config.toml
encoder_norm_position = "pre"
encoder_bias = "all"
decoder_bias = "none"
decoder_positions = "learned"
residual_init = "none"
precondition_frequency = 16
one_sided = true
Rows from block 9 of the image encoder of a small image captioner, named by matrix and row number. Rows with one number belong to one neuron. Each number is 128 + 24 x the weight over its row's rms, rounded and kept within 0 to 255. All counts start at 0. Numbers have three digits each.
After each neuron's rows are labels from the 100 images, of 14976, where the neuron reaches its largest size: "strongest on" is what is common among them. Only what is clearly more common there than usual is listed. The data: rendered scenes of toy objects such as cars, trees, mugs and chairs.
# gate: MLP gate (encoder.blocks.9.mlp.gate.weight, 576x192), inputs 0-95
# fc1: MLP up (encoder.blocks.9.mlp.fc1.weight, 576x192), inputs 0-95
# fc2: MLP down (encoder.blocks.9.mlp.fc2.weight, 192x576, transposed), outputs 0-95

gate.117:134110128138152121076104105154144116120101143119071106152125123095144118127146141051119144114124155139111144150109154111120091120120127149168161096152092093108149149139124133109127141076115108085123117139160086160146141135171147160122152145097146145086128152104125175171111135168115130147
fc1.117:096159093136139111178150149142104157161126135143140081130127138122100122121090118157119130153111134132159157063147105117141156151109112081144144155150119148133132127115129133160136116160117131156146153137124159136119155096114087078130109074152131150147127082130106109124163090136187127150
fc2.117:125089163088114083138103132118134113175111138153134126116012129132112137143136082177109132153131116155109105111115131173128092128158159121132121193128100095102143137150118129105127103103111142124160119109095119165119100114136149146133141111098121136138116088148131141130165112159175108115
strongest on: house; largest object: house

gate.384:067146083139167138123145156158129085130095150142143083161137136118120132137172121091121101147122119133107063129122112097154121083121106139150152162090129120123101127155126081172098154133117134159100076148136128155166136135124144173114129089112149097110107158169134113144110162131112112125
fc1.384:163131107106086113113059108123096130142135123120103103099135105123120146124115108171123169145151115113107159121100163087122136162122108095115117131161149164111140154065119155107127117133184121127169135101081117122089127126115103112140140163120131132113116155106130168114071147156154161175
fc2.384:121102148111201150112175148123152104174166117120113118170004122126122124077175121126122142163135117135115123091105111174115138115117114087105147160139134148116156139141123117119103097095088115137093133155124144148102141177107125116121130118146133148152112129122138141151122171119119157143
strongest on: boat; blue object; largest object: boat

gate.555:120100098119076121155120166145158096156119119088160137137117115129126104197111092068150100154145117099128125138138128120124090136135119108156141152139102131155148104133112062093164151136157168121141162106138144147135090078117135137130148128142088128153086160138088111104170136136133146108
fc1.555:109116110160117123114127120146112143113101100112149137133132103142147107157169105109130090130147104121149178129111132110130112091130140101106126128110137127173171161137086087132138118086107119127130135150145178088147124125176157166134121167092160138147092127079118156134133125127128136127
fc2.555:070116144113137090149102114117137139110123121142180143105137125153141140144090187143129125074131137104089099140170163124113142148098110132091129078144146146099138128122118152132127153129100104119125099167063096118153148154117088114120121100131114095145163164144108106138114172140154128155
strongest on: ice cream; largest object: ice cream; tree; largest object: tree

gate.343:161110141137133146120167149107121164106113165136179078118117164131118118107110092120139097110125147061070176126128150091122144127122129162107109112140102137114153106158105166119104109135145157118145161120130146104141148129114106118099141121133163138085082139148111173122151142145152131154
fc1.343:116134068123087110100110090146081095147138088152097091108121109130165144149128135165104084115135111070129123140069134114122106159114117130097114142125167118101147109143142154135166130112139190153185149158118109134064131136113080129102112138118130108124115145131101153112133109144138151140
fc2.343:147149103122093123116124072097119110136135168113088143103154133095114111165103144106158107118117132158118140101130150111123120140160111113156133080122099130119131129142145090169100132110143129130140094110157124128139182138143109148159158100142173086180146159160085113095132137139109127159
strongest on: boat; lamp

gate.512:110098150096117141113102135120150096130115132167094109149140130160147148100101165173162113116075135160116106113168117109054116123151147153123155113151146128150098113124119112137109121106114061145094080122093140128116104165121128143127131109146106165129054139127082150167140101106145126095
fc1.512:148126109106119153079102115150147139103131129186130149143120180129135174086159137172169130122076155150102142134124143123122098159135140113101152151167162148117118145098142149151120149151149129123132166105131110105136149158161122091142137143120120130097082149075117087112108106107120162131
fc2.512:164138130118074123090116121104105181132119114176151129064204133108144103133109124121137114115134156157139118100130139138104125154149117102143120110148129112112116136109105107143129130135091109159102110189146130157100090135121147111123105138133124104100143149114160132139089110111093185106
strongest on: ice cream

gate.263:134107111092100107112115137126101116124127137122123155164119122115145144184126119095141106110116136171104185116121098154148115146094116134115089114085119140126118120119130098166137151135099154130170128107186110123143144143129114118133139142085160112170170132139120123159129124156126100129
fc1.263:088111147112184127132139151122100113144127120153120154148130141106138087132109144099120087100135108128084150127139101119121110112084089123098076106103131155139142114072121066129085158127129141131125123092122079109125154150080115141130121152149143100141193139156148127130134111094136113112
fc2.263:146149122125108124126117117119146142120135146129115121115192131130118128099080137130145127134130124130163149101113108116159154129128115117084154117162156146140108104109112120078083126145100132160141081130125103075152103140128087166109119133126156123097123146151107162139075077152126127089
strongest on: house; largest object: house; sofa

gate.281:133129169132101127107122105122130105115106135149093145129124134156099131153148062083149145113132093144136128160107119122109132145161142141104111108165128173097109146117159120140134179118130131128136155136163116155136108142132143147154108130105130105139153140112139090130176143187143131122
fc1.281:108138132131130107152151176132145133162109124127170124127131127093166127124086143184131132180097169092148118098160123116103134143132140069129134152121156108186127090138110108098155119135115085156149126148141151111102137112112095134085092134143087186122146124138138111139093087057121134097
fc2.281:130118152096154114143130159137119139130173137117082124130003126123125130089114131119130184120123133140082150153158144125094094132167132137146141112151145138108093155133115116121120161091130086116121151142118135128144130139101179081171110151139161150154104126112106150146145138159134138144
strongest on: house; largest object: house

gate.365:136115143126099111097132185115121128090190122111112154096121115160119141184144142113100131096161113105115162142127140118108158090128140162099172133117135140122066135098134128097111095120112095116113151103115130138140135162160126192085140174174124112094118135106123102077103135152135109128
fc1.365:139094175134129112121146109188158135089104114150151135121118105134107086128149138130126138163150141115127160144147125114117135138174113146154139100094121134170148116132155147159088096115119128127138101156119097132145129073141132162148159126110134110108134153132102142160135102174123138184
fc2.365:128148101126092180142151117094110124086105118132141115089175117150150133140137123098110122117118127159134163096118119150133154095073104110102136111146125127157054149089147163150122123134163148114096135130166122125097143117125116113102145158160120154160157135161112091126136132115122137113
strongest on: chair; largest object: chair

gate.348:109095155121139156155146101076144110122111120174173178090132104179155123109134081147151153143147143141099131125095116115115135110106122121094142110080123126143141137128092137121094201112116136087142143129108147071111115131104086151146125104154137153113115099135070133115145146116124145116
fc1.348:141116133097112114117111112076127125088137148120146177135121122135117129117105115115138128107129130129133175095089110127165171125111134186114136152130132160167114112110168132183111140093129101122124110173086161092154086130131115149129113105120177143149108146125108146091147129119127137121
fc2.348:124103108178072170162152102158162119137103133081128153088176142144132148108111134094086099144134130116154079102120165088134148141160146087147105132107123098120157108141113082155142167078158165105120133108086114117133136145098128097122095154120104105147141136111140075106123128141133118112
strongest on: chair; largest object: chair; tree; largest object: tree

gate.396:125123114129137094149084147131128142138152127112129084118146172137173162137142110142104160123125086126141154159166142103118127165103100126142134114085132122133143109119171088083115115101118121119152131140089140126136150122106179124138092157109169138153137098111161141119121108125113104096
fc1.396:136131121105144092156108128127151127129138092113124078105107164149172109125137111144149150170103088132145140158153140149108097140135085140137136097079152102141116096091175132090108121143169135120116148150100121103127151120129152144101114166120139146142129127079139128161105067137101137139
fc2.396:125145089130129087109149102113112133137134133123160140141255133109136094146121129136133099127101113136125136116158133137124161080107103084098134098109130119124152130121121139103080148150164133108136141113128105131134116131128153152112146109133137203164138132161119156086140130121100152122
strongest on: snowman; largest object: snowman; teapot

gate.477:126125137113121196145172147086135101132125107128114146133098102101151117096172145130145119107128168173155145130114114124144138132122142137136132112138158134114190145131104095142109141156093132133149142132118162150122093148120138121137150116129140137106131126094149120157133123114094133130
fc1.477:110130127151128143103118076141076152153154114137136156125129159143152138127136107118114142161125098112112089103090113113110135109173137125134124135138153144134091137104111137117103107094116151133142132139209116117138157116107098130125140148140133140132174098093113093090114125148154112153
fc2.477:095105108119229084140122135125140154110122134077145105153035113088132139175116158130146098137113137121053128148148124169125136117107128133148161134126148104110115118121114121143158142100135099121149108112134121114154109149127148111143172104101165134093110145150107127141124111144100136143
strongest on: count: three

gate.101:157112131086137081148116114115126140115119113110157151119119152105145171118129135150128104129148131122121117127114156123156118122155084096196129173117135150144199175116114105132133149159129173128086153157164174114111128118100128144109167097177093114129107107175072132171120119115105115154
fc1.101:137150121136057120147096096136160065115128106132116103152159172132097147133102145090124153149149074119125103123117127139119111136119082166132104142143155087142081117081132120144132117102101147152146122123115103086132119162154131098100146112169150124117129121120126145164100087110133150105
fc2.101:126142106100163132115122129113124130142115062134162149143018141124144141120142128117125134225123167188142161099129164156170097115127148100129161161170123115154119153191136122130149093117148117175114101113135151144141124146089137092131139116104130169151101147167096123125121109114102148153
strongest on: flower; hammer

gate.518:112089117144128143123121141097137110177121119147116126161131156109159172120133098119105129115139123121142142095144148109162121131101144124147116135044097147130128166159180141141116143136166141105127082141139124104155126146120146122108141117156157116146138092139112129155106122118156100135
fc1.518:118101134160138103134154123118133133144158131113131187160134133116109132112153103128111099124114166118168097096101182170179150102128133124159136137079096109136136135115128177127112112121151195091163110110143113143133093153145129131130102110151166080158176131130130126142102126127118103059
fc2.518:113107098122110119155101132136134117108133145121129181120208127125099136121093116111119121090145113153111096149135123103103095197162131128167123078156156113105146102127140131143147127149134130138133121084139108123168095094106070138118128141126119092127142116118149145106171099140127086090
strongest on: pink object; purple object; house; largest object: house

gate.503:156110153133153140098102169139090088127175141126112124135111092179144174119097123130114155114147103082106162124137157122154114121162109104113141114118139127089120133136127140072105117131141105147164095158120136142151113132124128145116128111149139144111128127132123100138102136075098187129
fc1.503:154094145167111092131129144098078127126153119112137161144126176109152109145133165095149120078168120113073148143170132114154120150149132106098110094111082109145107120156122101125100162125153172110080150163163120118155144096149138159131115153150144100156094139142114140114118098160159128171
fc2.503:130133119120121149131127139148137139100102158131174106105145154138103138106175098121088136128111126086168211120117132139104129118121158100161102168132119125207158090150122145182123114130117147110166111130111150146159159153160117162136118097134119106150145092135126134157112160107133146147
strongest on: house; largest object: house; duck

gate.448:118117138134119140146099144123155109125152143099135152135111095125135137134170132099145106122130088125166114122146101156137139101100095182070099066125156157102080125140131100103133148125123135112106118133154146158130118136095108139127101181154136132076145124151140126114112123149106143116
fc1.448:154123121116134098122085134148089122118161115132141146116139138129174129174108115150111134152175114148111121111090122083156134115148104116180116135089111152135167073153145128143153157176108111119134137147122114132124080158098110155135136154075131129117137107176139127112115107114124131148
fc2.448:110139135107135149093131130082144154136127137173147111117057146124151162145143131136148125099173169152197108135123148130133151142145114141106125098091140129127116113160123146145132116149120120108136134117124109139130129131146134125116117111122087103135171117210158124124098125078109129145
strongest on: count: three

gate.150:113101163124097148105150148120140130132143103116147099118132131142104146121129119092107139157155145147089210148095169083115135117105154103112139159159119103107125154107092124151074093049157115156112141123095132150119121100126145139137114162140152108128126135112131094119171124115142149125
fc1.150:099118136140113122091124128109109101102127131155149182122137117119165144111147111134088132141098163151098159100111151123152170151105127145141129134140137148099095150124124137145118163128115094126130113146116160161148177080120131158138121148130118090090146117146130066119141121133127139129
fc2.150:150122130162092112154131114104149136146097171124150160109182110120102163134121100136118130147128088082112163122116139154114163084079160123131122117117132157158092163091142123137087112138118115171107105141122104108101147108101104198123159127172138201153136121129139156080148178162145170119
strongest on: chair; largest object: chair; candle

gate.508:154111132144161123110106153117152080107142088140148151161128125143123154129108148136143112131128147083135169112139078151160120149165104146129150165113108128140121168164107179105136146131132133092168116145161089151138118142084125138098162122113125124106160108155158124124129135070138156155
fc1.508:103160106126104109169135090093122170137132173103134118116121110135122081108132101093109142161141158148132116166144157123111153117128149118132104082126148160107120102099122106134110124127169129146145134138137144137112128141153139123154108140134160131173103138083123150109145158197101120083
fc2.508:123126152134106165154120160119123144099152101118120125129000131129131217106108125129138137126134149106125147100138126171112143096102102137127136125167097115122115139153157159132163134163144107139139108141129109145156125167114149149153117158102141127127138148153137138128141126112135111119
strongest on: hammer

gate.50:118122129129119121101144127129139153137143114109125125131112143111111097120107089127109138131158077167082141145130157136159128095144137137125172094150130139110119102095190123120107138126110119158120170132082125158133128129143149160182181139121124122113127143158147141110160171150135106091
fc1.50:124151160136149119111116142128101157128130084130176140160128133139144090101142139152130116111109143121109114111097164104174114133140123085160144114129133143136091116054148112101130190125109122135090147114138154141136116079117126142137152144106084161153178086134083124133139117116107109119
fc2.50:150124137155059131126121158141100139131150119135090109135255156129112141120122144127113125140131092116144123108178149120135123109155148089120131113105160137137149168107104090097192110122101110120110163166126115122124148135128151160112136147113122116149098116103137112121114096144148127115
strongest on: count: three; rocket

gate.46:065077103106105124099133102153153115090130128069120180145119117173125141066122135112091138142140158141111134116100131141123122140085128139141115133107080110125124115148100130129138135120108127142183109128093154135100111163116143156134145145113089167091117179129142106150143146127128100140
fc1.46:100100099184139135134148102093157104099131122063120130143126110143136124094140093125143152143112098132127155140104107132124136125114150104115114102125100094152135158165119119160123157079127096107153184156112136136126077133104142134099135140113132122131128096109142122195114169122126161126
fc2.46:092171112114099121107144157159141135140159152121159173144214114112095135139134115112154170105127121109165099088094132102119103147127125120153114128139160124128121165136104129147105128128134129115139093130122110133105194107117155119143148136143068112123163164119113118124110112115158163130
strongest on: chair; largest object: chair

gate.70:149104142142101118142124112130153109154116160127153144117107121155107146157144137120134119146165138136085171108126125074109160125097115120111123124202090129118173104126162110108140100088137106092120119108130147139144149085111136141139123166184134120124112138145142113096144133139088202132
fc1.70:119101120135151121148132099114114088094185159127129136125120113108117111162160107126153138134140128108138182168072132105110120106070124159140152112112109118129163114105148101158109143125133149153116148112147119144142176147167105100133128131121126151118149125152159116153149109102110179091
fc2.70:124138112092116160114118172122149131108089126124146107127181107177124132126126122120140133112154129120107137103127121121136133144136129145120150135120139121167097161105119126132115122084132124104123108106167126107165134090138128135062137118125120120154127122108102148102124120148120182089
strongest on: chair

gate.397:122123157137129116162170177119142105152075110137141151133152100144137139135121150131119159121150131098086095131130122099082110139140122098108107081178105112141099118096124148144143137097092109110136101111138144183116106118113147103132143117155132087084134160198117138065095111165115157120
fc1.397:099181096125177094149144208146155129127130117102169135132134088172125121128127113128119116154159106104135109135117130102110121137127131115121103100149100114113125161140088158152162149134069071134131137099160128156131119119124160126134139187146140078120096126158083115095098130146150169109
fc2.397:133109139131086122092106156178110188124139139109121146139255116130112102124108129145102143138155153102145093154103127105124139108108119110104142104167116149140103146159129140094128137120146087129138171147090136122142167135133121142167124125106144149150130118145100089153153163130132131116
strongest on: ice cream; tree

gate.174:176102185115137178181140142118174135108125150142130111111114127124144128166134099136106150118145082128122122106118137149129162154122131121122125088117123122149115116094125136158136180129124144126138153135119101090125142107105139108153136103067130109160123172146157161120166121174184109139
fc1.174:162134124115112159135155134110095119070137120154162130133104127131142145158159115114120120111141101123085132136139157142115127118147140133111106122122115124173129109149147137133132166141121173141133148132155089108117141127087139099158140054113148124145150158139066123099140140164122087118
fc2.174:144159140129096152109140126119111152132149141149124143122255087141158108093134114116169107130134173132118108153101157122109125134128151136118121124183124148127103105122153142174115112081119096137129148163137172063097126144120147081114094132144115159138103155133111122140120178118141145138
strongest on: count: three; table; largest object: table; green object

gate.399:094135143133169106112101130079128153091094113093129138098138118094142143148124121114113102092195174154140091151105133090075127117131152103144132135148147128097117098138107098131114176108127124129104135150128118169128127121112165150113170172140128128171152118081129159140126154095119060154
fc1.399:116185131106061116092133127121096153108106133121129141119140075141167140134136133143121127111180099137132109066132126160124150138144111075081122133149128132135122119067167137114151112112135074133157150118162152158090124141124096082141109075127165093137104155152154168126115126101106142130
fc2.399:133167161140178117151100147134129110132090086152137084135000105122116114143123124120154109146116151172122085121113182133132103157134119122171154156119120129126139151126124094093105124124108163128102145126085154169154153170072139127116128128067140132106112119125134149137128157121134126131
strongest on: house; largest object: house

gate.461:150126132151112110119149153131134107136114131115128116101128119111167120112107169144158137129134137110123105131127118101146128140123069088113096136160130071104124090125107106134124164161131137173168140125143115094122123121130119129139104145098111100092142146120127132118078091150134147116
fc1.461:070084097131164142147135093144120140123170164158166159162141158103070145136113179118130112152138165151131100113131127128171120113127143111135093141152125158131130099157120143143135121173197144158102104142149097111123135121105125115132162112103148069160155150137152156087140149148126107197
fc2.461:110093157133125125160111140152141096193132159163126100135041074123140143128115123098089140119105106123150101100121135156109104086098100131147148144133132126102126154140116145162134147103181154141145125141092152117136145158147122071121117116121114131141117120131147119144107136152129146137
strongest on: count: three

gate.415:178163157134145099112139124161149087142106141087110122153169078151102195115106102097146119136109158132132125155137136185133083106145144138124147187127137133140131135101104130112113119093137130103127120137068119101103107156108121137128099107095107148177167139120132088111110141095153136103
fc1.415:126120128113143116158140131096109165117112106161105179120144173092132099139155106139109097075116125144125133115090090081165143121132119136161140080117129135092108142102151143133124140127089168090133121104177154153120148097125131106120130158150125170114076147088115073124150139165121103124
fc2.415:126140144089176134152169181154134105146111089118116127112000120095132215122147133136107111119118132105141129098130155105130128142117189113138119135127125108145138101138143124127103082098143109126126128118127156103140119166123132176142142114144126122120139105135158102150130147120110159097
strongest on: pink object; house; umbrella; lamp

gate.526:135124101130117106091122125106108112077156138098168131073138070111097128168106148100106118103159104122149126144167080104136105129148117148128120150102117087121130093165135124122141120101134105114131166119086110133129130119149122138138129083102084146163109140113154140147119141146165132105
fc1.526:152138090128118100115138110102112150155177134132140125126121103128123122121117131109113116136125131082144083085159136106116113147138152124111129155127079132165119124106155135133155109119098084135146146087141127103094088131146129128150165124109150087155135140129113109104104118150131113133
fc2.526:149083104133087182125142140132140133129111115157126105168238090075160101099130085153100107164110097139138163124125103128117095106088128115106139114076139141113142139122123135139106153153118197100143136111106167110126123159121124131070125127107166132095104140140078144113119159139147153107
strongest on: hammer; largest object: hammer

gate.362:141136191093124140149150135151136121093115141150150106151121104088101142140124147100164130097080114131130116131166128118124120128136102105129109121151130139088152125159131104122107105111126128124159120138138122126135121160156149108138166144153080134123134113130134134082119141144062137133
fc1.362:174113154168170089121087102160062096145149146117120140101109155171146141099134109125147101119117107121147163153120171187121147153145106122134088133136110159124131105125109108142110130152148129159113149121157109135141135142139110096157121125118107142113140120100164131124117143173143166135
fc2.362:123184124110132171111106097137142139104117129102173122177105124129140152122121124157130110120150157167117147202125153142173108138113100157098105128159102116138159143122125113115120120119137164130117093099161121120106128169148082124136121105127081150158130128106169139178124179143113145135
strongest on: bottle; brown object; largest object: bottle; its colour: brown

gate.542:118123135160158090131140185123134146103131117143105105156111142108086142157128163126133109161076116138133139120159104111116133138113100134112145140142151097100129122134112121127135126131192189103155104104116142152098104159175135162162155126070114147166127109135150155105096095138132138133
fc1.542:134112107089141129172140112090133133117119145134117148123141159091111130152109164125124107131118083107119130098148105068105103159082087111126121155159161107148104070119132118132144142100098111108140130094090122134093136117132160134133168128110135165179123090158118124124130120074125092141
fc2.542:110093102126128118126138115126165130117148147161101147132221168125142159114143161151120158113131144111132151093127145160095110148133122136146074095147127147168102110138135142169122137126162115110108094117121102133149104093106127116157133128122158076112148118107109074119144076135157125151
strongest on: candle; rocket

gate.311:150098154110170112166123124124114104114136139156146116134130132179116146147082090115144129122168166138140162127138100151109097108123106135111143132144122119140129119160163115147155157092167141174106125102116186132141124129157129116124118174172165148106095115133101165120142137094128108138
fc1.311:115142113141103134132153119103093149140122102099093171108140146102144119136150151124139138100082101155135133126121181120145138160115150081136160118073152154146161096101136153103125099152093121130135116125137119114083123191102148151118110107096123105088158150104135141139140119145138127114
fc2.311:146143147135125162105116132136135134134120103140161140139021115186147148136133131114135126147099099147106120175134103128123156129120141135141111127131100146133162203144158148131151118120095119138152099137100072135170131123121134091167125181088078165100112161109139132114125154122135132125
strongest on: snowman; largest object: snowman

gate.115:139102145114112120165128127125101144130067137129132143139126120106119148138096105156094136155156095098101093100162145103104141136126151082131142113139178098089097122144070149150097135146116089132147130143118167099117148130166154110130112151091127124078102122130185126140131138112109144140
fc1.115:134152146116103119082120102150137108148125144124125093147135111161140121159142144146132098129156128168120106103094180109135105151136132126118098181159146094149107123091174116136141146141133096146138131135096141148191155132134123169120141118094111134106111134110109118148104117131122121106
fc2.115:118117113125059133120109104129093125139136112159136108123153108118085112100134137154172077137131157127164153103093099160172130139153133146077096108109144115138132081139114080151107147138116147124118133147103103127123112157139115168124155168101081160137101134137124124108126151151117113108
strongest on: ice cream; tree

gate.62:160105123134118118104132175134136122109120115120151146144127135089167097171132136114095130155122151141098170116138114140134134120140132093138146157131172119174115119121109099133124100126080120144149124147096127210117107115156139087162175110131118135122108111090141143144120065146154131101
fc1.62:132087133104152140154116107100090133096112173113123150114154144142143108124158124117142126125126145141119084088127159132120107154153092114140103103129113120120108132085131169166132123107085138163118120147136131138124182120085121147122123129120135108132076108120110112116145133132130118164
fc2.62:145112134142187119138112146130100187131148146141072110090087123122171104137124133130176111136115136111121155076104131150125114113099150110105150099103144145160122146108117138105142111099116153174151116152105121146135161133150112159088151155126127172115125140127134115166136158085145141146
strongest on: chair

gate.41:139123104171145109105088148159105118156132125116150139164129137144130156110166138140163133108118128126152139109141141100099089092120132123140109110123125159163141121169151176084116134135096135145129133110130127117133141173142128120128159123085103106136115134129122137106153139079150100124
fc1.41:148058133162130118116145131130159152109088149106148170152147146151143167127113152155135097074120148114121083076097150069126123107157139129115112127094108171137155100106170158140115114116103137104143103125107134089128122115129134124100116104117151113143082115150097117110157157158115139120
fc2.41:129106130096087113121124128132138114124115073086132158136157122182157106084123181137141139112130135114138125103163157144160137092138160120136113134126134152131148141143087130153100130098138131115148153124118076168150102109146109136124087125107118120123122133123102076102116158183131120139
strongest on: bottle; hammer; largest object: bottle

gate.381:083160097102120113111131101105128118122113077099113110149118127130151132115164110148148181106126186143122126161105099147136127167146144181130108201139153103137142116106167177131100108131131073111139119147153086128140100119134094150156112118137146143140183150092143155116106131144124121111
fc1.381:167134127161086114117079102094132143168101110130116156130124176130095123131115115120139107128136143111141107126126103092146159110147145081102147160120160102152180082175145129118118145117145181157147115108130128126124147150109106162133103130104118089137131149147115137151137144134136095136
fc2.381:164131155104146138147152148119175113150123116095147127108079129120110139135125095086165158116144137097130108117120136131085097122118112142134126150133163128135137093138146168145126142106120164118169125108138129127085145111117071110079137109165157159151132105139132095160133126128174097105
strongest on: count: three

gate.53:105161115136138130105119142098168113156098119114168160157126106130137149126121157122172091170110148128086126150092133168105091126171116124146112105119130087140109094124146148114077118120113127136112170111130136126117108101166133118138157149083121108114124129101111084131167125142145115116
fc1.53:179089098106121133168152109159097147133144102138063083097143138110084134119143135128124177105112059137134144089171105094116158149080138142115161150152108120146162110138127113108136161134158139089098122146150136120107120137134089128132091127110124148165120116119119104117099151105111130147
fc2.53:122127129151161150129129107136100138154134145126117109175000137127111166147143128157128134158143092133125106127142136114162142148125127134117156154136125142156138134115132100136129120116079076123169105087164144123125117151111163124142118145116102086151085137102124124136137107150184119122
strongest on: bottle; largest object: bottle

gate.279:155119120139143106097093140118150136084106136132159149117120143126103143116117111125118147132132166144142101155109097134167173121193147102170116104155133165158170159094100146131159141139155128118147153112148122160140105081144127147144155127135099107155120118114119142136103109226116080123
fc1.279:135170084154144138107100146172131142131134171166125147088124109124119130139190143108117102158129165105120106101166118147099117150137142122096114118098125138161111148128108140110100133139114152141140127086108152111151106112134084088138112149163131165101131129095141145143160135129123109124
fc2.279:173103131141131142136156104136126126162145158151113133142157094098154128140147122095110099164121082105166135153141152116111129137114124178110158129133150139098113135168109106124118091117090100105096169123142144133104116110100096134108115095155155134154162106116123119123137125113082081186
strongest on: flower; truck

gate.273:154111142122079138130077143138121153128162159111137145104106192131083171108131109116158112123103128083106101117146154124118110097223168143111129169113129164155142108095096147135113104078139133117144169121126157096051144125119143092152118106107096099155103132123135105171139109163139133108
fc1.273:125138170125136162105159193125150168131114106151138151104134133147113115135145095138116131133155142104129117123151097148103145115137163117132145194127143143160121100165085143176105112116112129187160135126120144128137162115142132126099162124143131100168116163077137094164085108114144145124
fc2.273:130125130115088167108109110106135168131133147128140141156191124091175155113119122147112181146124228128119119140132126117175133132128125102113098101128064153107125123134201105133131129159136095114088121089138153160144139121147185119097129101134136125102158094098131168113125140099121158130
strongest on: flower; largest object: flower

gate.149:128164121107148100149133135126111131152078178150111122122114096139160132075142112134141095115110125209139156190120110116120186126098127134145160135169097149116167102086089123121118113120091140143125094157148169108134142148162157119133126102154137121109066110125109120083144112145139115112
fc1.149:133129145110163130141164126125120167153125112139129083125162142150154078119097111059130126121136092154094106116135128131114189091113146166104156111140144155109160164138112110157141139126117113151097127111100141122126153121108127091159126106126159086116110110177180131151138133123097109123
fc2.149:123106146135170118121164132148140148144126148169132133098092124119157173138118103122134103124156136150165050112108087108088195117109128122129098066121101100140127105140122123153169140127117104152115148160130058121128148108125128140108104131166136140134133147131091116083164120136144101108
strongest on: house; largest object: house; table

gate.516:147136110085101142116075128114145124160077115110152134116141128105086182129191167160148145086134107139136114118139158143128076121148160129157103118156116130106125132153166137136124136129145108169134135132153111145145137135128169127129148094120138121082121086128151134127125074113097133094
fc1.516:132146129178116108143121122084111159147144151135144118138118122134096110141091115135097107137176152152084114088097082138152175116107109127096119143108137114168172119136103152164108112125104115069076113104111066111116127136132115141130133152142168118130149144135086106153110146188110102155
fc2.516:130111143165196153158115131169137086150135145134134110140001107134123174150133165106170103099100177123125097151150173135144102126081131097103155138143090090121123147143157140158091149120121148148112131106114125120154129124123113111139105113091116168134111102113099122126110163113143158107
strongest on: ice cream

gate.321:160137120161126103135091138135092142113122138169154157136105147098120161139105127098129119145106121118141098131086123103108112092149111109107098105137136160163108126120113180109159122120114141135127188124152132098116147133086147119155134136111132131128136144102172126142097098142162105144
fc1.321:134154120120122165138163111154109126146109104160161146118130143150145173049124131140066142121136104150169125126083090146106118131098145126125098099108127153118092159135139159081131130115099134104149155121152099145126129151080131124140141111142124136104126143109106137105092130084165132146
fc2.321:074134099123105131136126131153126162106076101128119131101227154109131112157166107121097110140129080111155194108164143146108140124114146089119137130101122135121136074071182164108129093139152136140089111126117142146120117136136147135149114167151123145154119156124140161135103121129118111144
strongest on: candle; largest object: candle

gate.159:108123120142151143134124132161134117140135122101164095142116121121117094167127124107121138138136094112141114142110089134155138120141128131121123121120091101087151140141115107133136144090111120128132133158110132109172075108168147109153119167134168126086131144109110146105153153124127119112
fc1.159:143094134147104112138131116146114152113149111161132168125097125135110096062130163143109103142116126146109125088124183146103140115172132146155101127132153140135100131127153155117091128185119120097148136152134164126063174155115117141087163110107119127137124130169156106152097118146176154132
fc2.159:128150127087122144100117149104100105166135133098145121128055112141123174120139103134142072138183127128116195146115132087118109126157107130140116091179097133146133117112084114150098117094128158105151101136165107119155158149123122151133105078124091132069135147095133089159130110126100084111
strongest on: bottle; largest object: bottle